{"color_jitter": 0.1, "mlp_ratio": 4, "num_experts": 32, "expert_mlp_ratio": 0.5, "nesterov": true, "lr_schedule": "cosine"}
Rows from expert 23 of block 3, named by matrix and row number. Rows with one number belong to one neuron. Each number is 128 + 32 x the weight over its row's rms, rounded and kept within 0 to 255. All counts start at 0. Numbers have three digits each. After the name is the row's rms in percent of the matrix's.
# up: expert up (model.blocks.3.mlp.up, 32x96x192), inputs 128-191
# down: expert down (model.blocks.3.mlp.down, 32x192x96, transposed), outputs 128-191
up.33 099:132145141143101084103119150125085138095099155108128140183115097183141152146083101090066127144039130090137162136139142137066117085099123143151081132110152175080139144190115147124078088137167192
down.33 101:105089132078064128148192181103112111111157120194108146112096141109123189178136098134036151105147112138145187118108099142128099177124093131122162088146082111040164110149144098087193159110072143
up.34 097:136159084069112059152188115087149127149087104127088086207201164100168128129136158133121148149132116147145158174102141122136119102145139161125095109082184128192091140153111106129164171143127135
down.34 102:098100209094065109138129127194110127149114153146146147070116145147154123126132127127146127119107147126060111094096097151115074132110120146093157133068189099111125128119080148100171144091114154
up.35 109:086132130144092160174139186151099090155088093118117115157139091145107101112131141118130120102133151130101147114138184101161082154140123138103074142080142105198097109190127113086118116122131174
down.35 104:129142157159175136130166081094123146114171153172153142103092182147101114122178052165103169102102199086161089137087143105073120103120150115087129091102098117122154164150160099120108136056148178
up.36 097:150127113085090174081153156080166134103047140137162181103160135116125112124155141091101106073150178088135162120116138193076135129098102096151183134118121109074157162145099096151066089103152189
down.36 098:138168126187092074216134071122111090121132166128079121169142145160039110177087164123134132130125188140139133149152101117167175147137134113113128106146139171144145078087075140151136109117121128
up.37 098:150137148135116120096128139080135075177131173136149107034157115098134163108114147103113120099103125134096116142151154196133104096121097127121157158084130123198149125096122105157097096133142097
down.37 101:065132156099118086156140130136142097117166143185095136082047149127148034141131123137199133123135133113134117100135139126117088180106120199135104109185135133080138134085098135143116140130148133
up.38 094:134123124238199096137125083147101150145108127135114155144179152062188104119061111112128105136134145163096139164103200139077134081139144146101131160142144166109143126148200112173118153156126148
down.38 098:142131118095098102128116146125114105198092142167132103111132139119172107152120107098157082137105119151084182072169127068113151156117125116165104119100096136109141094114112149155135096138105095
up.39 105:131140137079152077105145134093165143148110141106129144089103174119117099077193171173180125118152112114130080196162139133134135136161112121086076179183147076150154158162053159112106097164106083
down.39 104:140105119136144098182119139099127120121141079127118148103178120159156157176113065118062096099143154173177150083145097130106111163090154119132145140108156176191038091125169074177132161155157194
up.40 094:112191119123180131127117156108163148109099108134142118156065153170189208192145113070077160125129112104103181159127163115115118162042072080069132183096168134095107095115132087120102146127157146
down.40 095:044147047134119156134125140113184121121190120053153145142147059110137146114097161135123115102169137167131118149109109140089125152118180121155175141097136156058129117091138052095171117123086103
up.41 099:081130208131109132118180136103142110125120157110104108094146093122103110163171154166142150203102099158108066150126087097228158123202089092129138091165162166086105107113133105126150155163079116
down.41 106:108095110129151102121057181127144145142072156090103098146163084131172089163127140162177068141067107120102161108128156109122161145129134142173130178121063126180132169088111133192111143100118188
up.42 091:071155155136166188165122119119163132134085120121104147139083146060126178167169081118099123155113155104128113073163095143101116155127138108156178131140103114089103092132116072134149141120110103
down.42 109:170119115100064207118121185131107127131109170142087084153124111135098135108118166054088161146144105121117168160122098109153126091142100156135099232147132148074188171170086160114106135133102115
up.43 109:124127139146151091134087127148127059115112069143152176146136066087090168108140111144143071117119058130086052155096128068130137169111140128102128156149119128084188097163130133157091097187126093
down.43 106:135156096106100065186117155153126158107130113046175131031087204129207123148088157130109087141086097117160129170193149071119153141119093171099131125161158059175126144110194115161114104146129063
up.44 096:119063144104105162100136107193168110152145074072132189090131106157108170191094121200090083087132090147201110086114142155109107176120126198170102112168139158139123103132149082118078131193141053
down.44 094:132103143143140147129106111088135126136117109112189126164148123149150123111127123131166118157144097128072117123162153088142119133141100159112116095142109132113135070235140101143087130131122184
up.45 102:128069142117149153124115129115156143129099128125066088105170083145088157062155162153165143082172117211136147133143113135162180121181096166101132102175079185087188117119154111065161111089111105
down.45 099:078097124153125188088137112176170125094142139119136103135185189065063179113150155101126086127157154097120115151108168120124178145176137112126164156130140131133112151131123155119142068135152136
up.46 095:170088121126141102138137146116110073182103125121146130145167106149141084137093149107132177131139098080133129129137143170102085134106094135119063159048078114148081131160079088118085121168149158
down.46 102:149224161130098119128118102140169081139087122085088153112107077128109151079107084171117126143188165149086140123121122102103142137166124092115062088145096122184130116161070171126117143124150105
up.47 096:147166151113209114112134145145094052143127084148218129200150140078183120141161093156141138144194145153143145147112126176113072111189092152108134111086144164080127104139084164157101167158116138
down.47 094:141186139169128133118152164083128201127150088101114147095119056132081097124128135140131138141075168122156158081161138146123174160104162098165182155119146107071136163117072074086126158110151096
up.48 100:131148143139114169106168124173149178146136114143090122120128131080108163108122130097080096145143098129076128157134120136149097158154111184156152096118109158114128065101161143179139208132181115
down.48 101:149124144129128090081122129070162139170124118157079191180125185163101042138108099119156132095098121091182113120137116148116173089171059102133110144131088157114155149146068112116131057047112130
up.49 124:123135106160102108192112171073148134131091082123189109134180092110104102137146180141111142174144173104148082178134167071102121097140133149091112106094127150135137166155143097142178123126122150
down.49 124:095148138160181133162152094101142096134106137225098114115066128119106100137082186105204140090122109099124095154105108151165147136131115164087166113153078097136119125135124132148107131103217161
up.50 091:083109146110151105191067156151151132188151146132123109198085112131163123150092132088120131185114067102116108195136082155120152138121154163160115108109128133126109138103123096151129122196092119
down.50 100:143126178086125107138110172091177142112131140115126099138127135154112177147155072082129123207125123113131120074177160110143119087190124087087099158084146039176048088106093150080119151050101130
up.51 113:055144183128122102190114156151100082099120102144151095169082135154127126130152161129142116122076114192071115134152164152140125199161113118118111098130090129093088122121167084102123114125104185
down.51 112:144041156096124123090065167094120151109158166155143141100105105116138148123160152174170137113097166089114133174149145117119168113205164118082135174137165137093152166125124095096097130106064143
up.52 098:108105089124094151085123124145114106120188105077093151134083067155090153129096147144113156211083100111155130144105085058122101172181109181122126125118125146156128173138110083137105153098126152
down.52 097:130142125106141159194138161110129125141136146142084107081145178119130137167095182084131117160147092093053113146165120169113140148125128133180103097092124127134073106148112136134091163099138112
up.53 095:089142097165121109132089131125159121098143148170113169202123116092133138145102179137162105162135163109105167105103125140134173079162091131127130069073090115166176151096190140165112103158085092
down.53 100:122113140103113112095120178092182171128119082055095133148115155111172182122138109105087169175146113195198132182137119066110165127135166193122111085106141166166191104162176198138145151117186106